config.toml
model = "self-supervised image encoder"
dataset = "abstract colour fields from 500 small random pattern networks"
train_examples = 50862
image_size = 32
crop_scale_min = 0.2
horizontal_flip = true
translate = 0.12
color_jitter = 0.6
method = "vicreg"
arch = "caformer"
norm = "rmsnorm"
norm_position = "pre"
activation = "relu"
mlp_ratio = 4
head_dim = 32
fused_qkv = false
qk_norm = false
parallel_block = false
inner_norm = false
moe = "top_k"
num_experts = 16
moe_every = 2
expert_mlp_ratio = 2
experts_per_token = 2
shared_expert = false
patch_size = [2, 2]
depths = [3, 3, 3]
widths = [48, 96, 192]
kernel_size = 7
projector_hidden = 512
projector_out = 512
projector_hidden_layers = 2
residual_init = "zero_last"
optimizer = "adamw"
lr = 0.0013
beta1 = 0.9
beta2 = 0.999
eps = 1e-08
grad_clip = 5.0
steps = 16400
batch_size = 256
epochs = 82.5
lr_schedule = "cosine"
final_lr_fraction = 0.1
warmup_steps = 490
weight_decay = 0.1
Rows from block 5 of a small self-supervised image encoder, named by matrix and row number. Rows with one number within an expert belong to one neuron, the router's apart. Each number is 200 + 40 x the weight over its row's rms, rounded and kept within 0 to 999. All counts start at 0.
Before each expert's rows are labels from the 100 images, of 14848, where the router gives the expert most weight on average: "strongest on" is what is common among them. Only what is clearly more common there than usual is listed. The data: abstract colour fields from 500 small random pattern networks. In brackets: how many of the 100.
# router: router (model.blocks.5.mlp.router.weight, 16x96), inputs 0-95
# up: expert up (model.blocks.5.mlp.up, 16x192x96), inputs 0-95
# down: expert down (model.blocks.5.mlp.down, 16x96x192, transposed), outputs 0-95

# expert 15
strongest on: fine detail (87)
router.15,173,242,180,185,222,168,229,185,180,160,117,142,235,147,233,189,263,216,223,192,212,195,190,218,268,229,173,177,207,218,184,176,187,254,231,175,305,181,217,157,196,238,196,187,234,265,166,260,190,199,223,182,75,147,244,203,123,144,191,215,160,199,153,132,214,165,186,180,226,204,262,185,235,149,251,173,227,223,264,186,164,115,174,245,192,141,205,213,253,154,230,175,252,158,193,246
up.26,165,193,101,216,143,225,164,168,132,228,227,277,232,184,246,144,220,204,208,217,240,304,243,199,178,218,183,202,252,177,250,211,164,201,235,108,124,185,229,293,215,188,176,205,230,257,208,146,131,252,151,195,179,217,192,203,218,140,186,238,179,154,241,212,267,128,210,233,217,133,192,186,195,173,200,219,245,231,190,184,191,224,213,205,241,224,184,199,242,259,182,126,224,222,135,182
down.26,142,208,182,267,132,156,221,170,220,237,175,119,188,170,184,160,224,144,229,206,251,285,198,209,228,165,146,238,225,223,202,159,193,202,221,174,152,193,183,122,190,194,233,238,193,236,116,163,229,229,234,172,279,180,266,243,226,204,196,158,211,234,175,126,204,243,222,232,203,207,205,171,158,216,195,288,210,217,166,151,236,190,278,159,177,136,213,230,263,116,202,198,248,134,249,215
up.27,203,217,181,262,183,202,195,244,183,187,215,228,232,232,161,145,215,209,180,249,183,251,193,221,199,239,221,242,258,127,190,164,184,188,196,191,202,203,254,217,265,248,190,271,200,185,186,142,126,163,146,212,192,181,156,122,258,213,139,306,164,269,202,267,278,97,237,244,210,149,160,202,146,171,165,190,118,187,215,143,255,212,206,198,220,219,164,222,254,239,189,218,207,186,173,227
down.27,160,198,248,245,256,171,176,226,206,244,240,221,171,225,240,232,290,211,242,230,232,110,176,179,139,306,256,234,195,157,198,191,197,194,169,195,241,201,196,212,234,201,162,216,157,148,234,183,178,156,161,137,234,276,232,251,217,290,220,222,175,239,188,214,242,190,76,232,199,185,267,221,210,159,200,139,228,204,199,164,187,200,158,199,163,278,216,172,190,188,175,172,197,209,117,200
up.28,215,248,187,252,201,249,204,245,148,148,234,235,194,265,203,139,224,187,176,252,224,283,239,179,183,174,242,249,264,154,218,172,250,200,193,197,174,217,215,172,214,277,179,236,270,163,263,198,198,234,195,194,230,214,152,248,206,141,158,218,179,280,191,225,222,109,192,277,206,161,146,167,170,195,170,198,224,128,247,200,170,279,180,202,209,206,173,91,184,270,184,166,173,230,220,184
down.28,146,210,189,246,310,198,151,163,224,280,151,240,202,154,219,208,203,233,229,185,266,177,188,251,172,210,237,238,146,176,171,160,180,149,109,197,192,228,206,164,174,162,206,165,247,200,155,159,115,165,188,257,209,215,212,196,172,260,197,164,282,118,158,172,164,207,236,213,221,195,148,244,203,186,164,199,171,224,129,206,214,259,168,237,195,197,244,231,204,193,285,300,180,187,186,182

# expert 3
strongest on: mostly red (28)
router.3,212,257,151,196,262,210,243,147,200,209,152,105,294,188,218,223,151,193,246,243,207,147,198,170,241,211,231,188,219,182,216,142,145,167,215,218,172,254,179,215,166,221,211,202,150,230,199,271,235,192,168,177,148,199,293,243,189,130,200,150,225,210,214,94,211,272,238,179,193,224,155,133,217,191,195,148,201,174,213,152,166,151,212,204,150,117,209,218,165,142,239,157,160,211,207,243
up.0,227,184,155,169,163,189,206,205,189,215,207,173,166,255,157,121,170,180,266,218,223,250,185,240,124,147,174,151,257,204,151,172,256,246,209,181,173,210,198,162,215,272,185,230,243,161,237,176,208,194,144,224,237,201,141,168,237,199,89,216,222,186,149,235,283,104,220,274,263,192,282,203,177,199,208,215,178,152,230,217,204,224,181,208,184,220,212,200,275,275,212,195,143,257,204,221
down.0,160,145,205,239,195,212,178,194,222,204,209,151,198,160,202,218,279,231,224,210,206,268,174,244,272,203,223,174,184,322,210,230,251,195,207,165,206,252,160,234,218,159,204,177,141,272,144,230,183,227,217,170,225,152,282,177,231,137,276,238,227,133,206,193,207,251,202,178,177,210,181,194,161,135,213,150,182,262,289,232,191,197,164,205,204,187,226,247,229,199,103,154,200,193,173,279
up.1,211,179,206,217,167,219,261,215,221,177,212,286,165,220,221,199,211,236,211,216,186,229,232,266,201,178,251,210,218,236,255,235,157,184,307,192,220,199,226,239,168,285,212,220,201,93,228,171,221,211,180,172,166,249,154,199,221,216,143,172,171,230,149,139,185,166,186,204,225,184,301,209,177,147,147,208,229,120,257,196,231,153,117,135,180,213,211,133,190,190,197,161,201,282,191,140
down.1,196,159,230,213,234,228,158,185,190,185,181,281,165,206,201,234,220,219,224,200,185,190,151,202,209,239,246,217,114,168,208,176,192,100,169,268,303,195,229,212,242,196,162,199,172,162,234,80,184,255,227,168,215,208,149,201,184,288,224,206,200,236,201,279,112,207,191,187,184,201,219,226,239,125,121,180,188,195,178,204,187,237,180,259,186,261,176,220,154,217,193,185,197,274,136,241
up.2,173,216,192,198,210,193,172,217,192,205,168,274,173,202,106,138,231,201,211,252,177,154,216,178,173,174,175,231,241,168,171,163,180,157,163,266,215,172,233,180,278,221,215,167,238,199,240,165,246,201,241,264,192,223,163,191,258,165,153,282,143,173,197,224,199,166,134,253,219,187,223,162,216,153,125,224,213,214,233,209,248,248,133,276,234,206,128,184,194,243,207,89,148,277,193,208
down.2,154,197,266,226,190,250,240,234,261,180,191,181,160,210,223,217,175,236,126,203,148,201,283,151,170,137,215,195,213,245,197,182,225,216,263,214,260,147,129,202,197,202,223,221,206,162,218,216,197,218,226,132,258,254,143,156,159,197,208,137,187,226,225,278,169,179,186,165,223,192,200,194,156,284,250,184,268,120,240,251,157,220,272,164,227,230,227,106,200,231,257,191,190,195,161,176

# expert 11
strongest on: bright (61); mostly red (54)
router.11,161,250,225,206,156,168,159,269,180,109,171,192,224,201,150,142,194,197,179,173,167,206,193,182,139,167,223,169,263,243,254,185,155,240,268,134,211,149,201,224,172,175,216,198,301,199,191,185,273,160,208,157,228,253,232,240,207,183,192,182,199,133,276,198,273,178,292,171,268,229,185,206,200,207,252,241,205,119,216,143,214,233,197,197,216,190,202,161,281,210,202,174,226,172,160,149
up.3,221,200,229,175,188,187,220,207,183,138,258,227,224,233,215,194,236,246,242,198,211,272,294,191,87,127,219,175,200,188,202,259,211,234,245,167,162,227,177,205,173,191,175,228,243,237,257,201,193,207,114,188,193,217,171,169,229,166,213,169,202,228,238,194,182,142,241,197,211,203,270,198,204,180,197,226,263,137,220,271,161,217,189,160,231,178,181,98,114,251,259,294,154,242,173,191
down.3,224,230,175,120,162,186,188,152,203,206,179,151,203,176,142,219,147,227,223,77,180,234,180,247,226,196,166,166,224,166,246,207,174,211,232,176,173,193,222,245,148,177,239,184,186,189,222,189,232,208,161,216,195,130,212,247,197,248,276,184,227,182,195,145,255,192,201,105,207,257,174,218,241,269,281,224,121,229,209,192,226,182,239,243,166,183,200,288,230,175,150,245,252,126,236,145
up.4,186,128,204,267,212,301,255,213,255,177,163,268,153,210,218,254,167,196,157,213,157,122,256,137,256,189,207,214,252,233,203,242,260,168,236,232,245,187,235,204,211,216,207,147,153,162,193,160,158,225,234,184,224,162,155,140,153,200,202,252,161,207,192,240,149,210,204,189,164,96,212,199,176,211,193,171,233,236,240,281,209,245,168,176,251,188,178,194,212,258,150,181,184,204,110,205
down.4,194,199,229,220,160,207,179,249,186,166,173,290,260,259,178,213,175,237,126,215,221,115,188,126,220,158,151,194,211,228,268,207,229,229,217,245,191,209,185,241,235,169,177,135,168,111,182,228,118,199,192,227,212,212,237,198,147,243,181,292,154,256,161,294,234,157,180,174,159,119,174,149,199,199,210,277,250,162,211,212,232,205,164,239,218,206,203,213,237,219,169,171,155,219,183,170
up.5,181,157,183,213,108,187,231,246,123,165,175,199,140,203,165,198,177,168,223,198,223,179,179,172,227,222,99,238,235,208,223,194,183,197,246,285,226,165,217,124,204,250,205,170,225,117,134,189,211,218,234,274,260,173,210,202,206,203,177,254,162,243,166,159,326,179,179,231,162,204,202,232,192,226,212,249,236,233,184,153,216,137,169,203,176,245,118,189,276,171,178,226,231,204,162,184
down.5,250,164,192,177,203,186,198,207,212,205,183,160,241,219,213,230,208,237,245,145,249,254,220,304,234,260,160,269,127,151,171,232,195,181,226,256,280,195,227,226,187,212,227,153,213,190,210,117,127,234,172,189,146,200,172,197,205,273,236,101,189,244,177,172,183,243,145,172,228,274,215,264,226,152,163,199,165,268,178,157,152,192,170,187,119,207,143,219,184,158,222,230,218,206,203,219

# expert 4
strongest on: fine detail (71); mostly blue (61)
router.4,226,129,168,273,180,239,182,141,217,163,148,233,163,170,244,223,138,198,161,226,146,162,190,170,238,200,184,245,272,197,212,164,151,165,157,234,228,184,127,258,236,167,216,233,174,274,176,211,180,166,256,141,191,236,218,158,167,194,185,177,210,225,261,178,211,186,191,166,162,220,145,224,173,236,120,137,187,252,233,178,175,133,219,199,297,214,249,280,232,184,247,186,247,148,155,206
up.0,165,218,209,234,189,144,289,160,174,135,198,247,183,262,187,209,301,173,231,179,193,221,188,269,182,181,190,268,237,177,122,196,215,240,245,211,226,248,268,89,235,206,205,181,274,189,239,222,193,236,179,243,257,221,164,154,224,161,243,260,222,175,170,215,226,158,169,221,269,139,156,143,219,204,193,222,213,224,204,157,210,240,266,206,227,128,158,181,236,228,178,215,146,219,184,196
down.0,240,166,168,168,197,182,170,219,142,204,232,167,202,196,156,264,161,223,273,222,271,199,168,211,207,218,171,225,175,159,180,200,187,250,142,201,170,292,242,186,220,188,162,139,167,221,164,220,121,156,182,229,212,265,282,242,145,164,227,164,197,197,103,124,256,197,206,233,173,245,218,239,258,161,176,201,266,223,139,141,231,204,121,215,176,191,179,222,197,133,277,193,182,192,216,176
up.1,169,190,130,268,183,256,262,192,243,257,153,207,165,191,200,176,224,108,196,245,180,180,229,278,201,239,223,287,195,176,207,170,128,161,246,190,192,201,260,222,160,306,238,249,242,164,166,177,214,235,248,207,178,246,168,229,194,198,125,187,207,185,118,192,169,186,125,291,223,180,246,191,197,186,201,201,185,236,212,196,198,130,188,148,165,204,156,162,234,198,167,154,252,232,187,210
down.1,141,171,213,274,280,196,284,238,202,243,199,234,177,190,264,254,227,220,223,196,244,194,113,181,205,214,243,260,158,243,181,167,241,146,145,186,175,244,162,192,237,167,192,226,154,221,173,217,150,183,216,150,208,224,173,227,207,141,236,186,182,164,178,253,143,276,169,225,215,214,159,156,236,146,200,158,253,203,163,168,165,317,199,162,203,152,176,148,137,178,170,231,180,260,203,236
up.2,200,196,130,282,176,214,189,187,241,217,192,284,182,198,158,202,202,204,228,259,227,149,159,185,204,259,209,280,267,156,240,159,159,161,181,203,154,256,234,211,282,215,213,242,189,183,147,208,160,134,186,248,171,249,186,206,225,184,124,304,189,221,142,169,293,156,206,259,174,155,152,148,192,142,166,201,214,195,170,173,238,218,122,213,234,225,176,203,210,222,229,157,189,214,236,212
down.2,199,223,168,268,227,227,267,195,194,193,150,190,254,214,207,219,171,251,181,251,152,254,145,114,224,166,160,143,229,281,194,206,260,227,153,155,181,226,144,158,254,161,130,219,144,225,116,192,183,157,197,213,203,159,218,162,159,159,181,239,197,225,266,200,227,188,254,162,186,162,161,136,186,169,184,168,225,196,183,175,252,285,237,192,243,169,239,285,247,143,182,201,213,164,236,219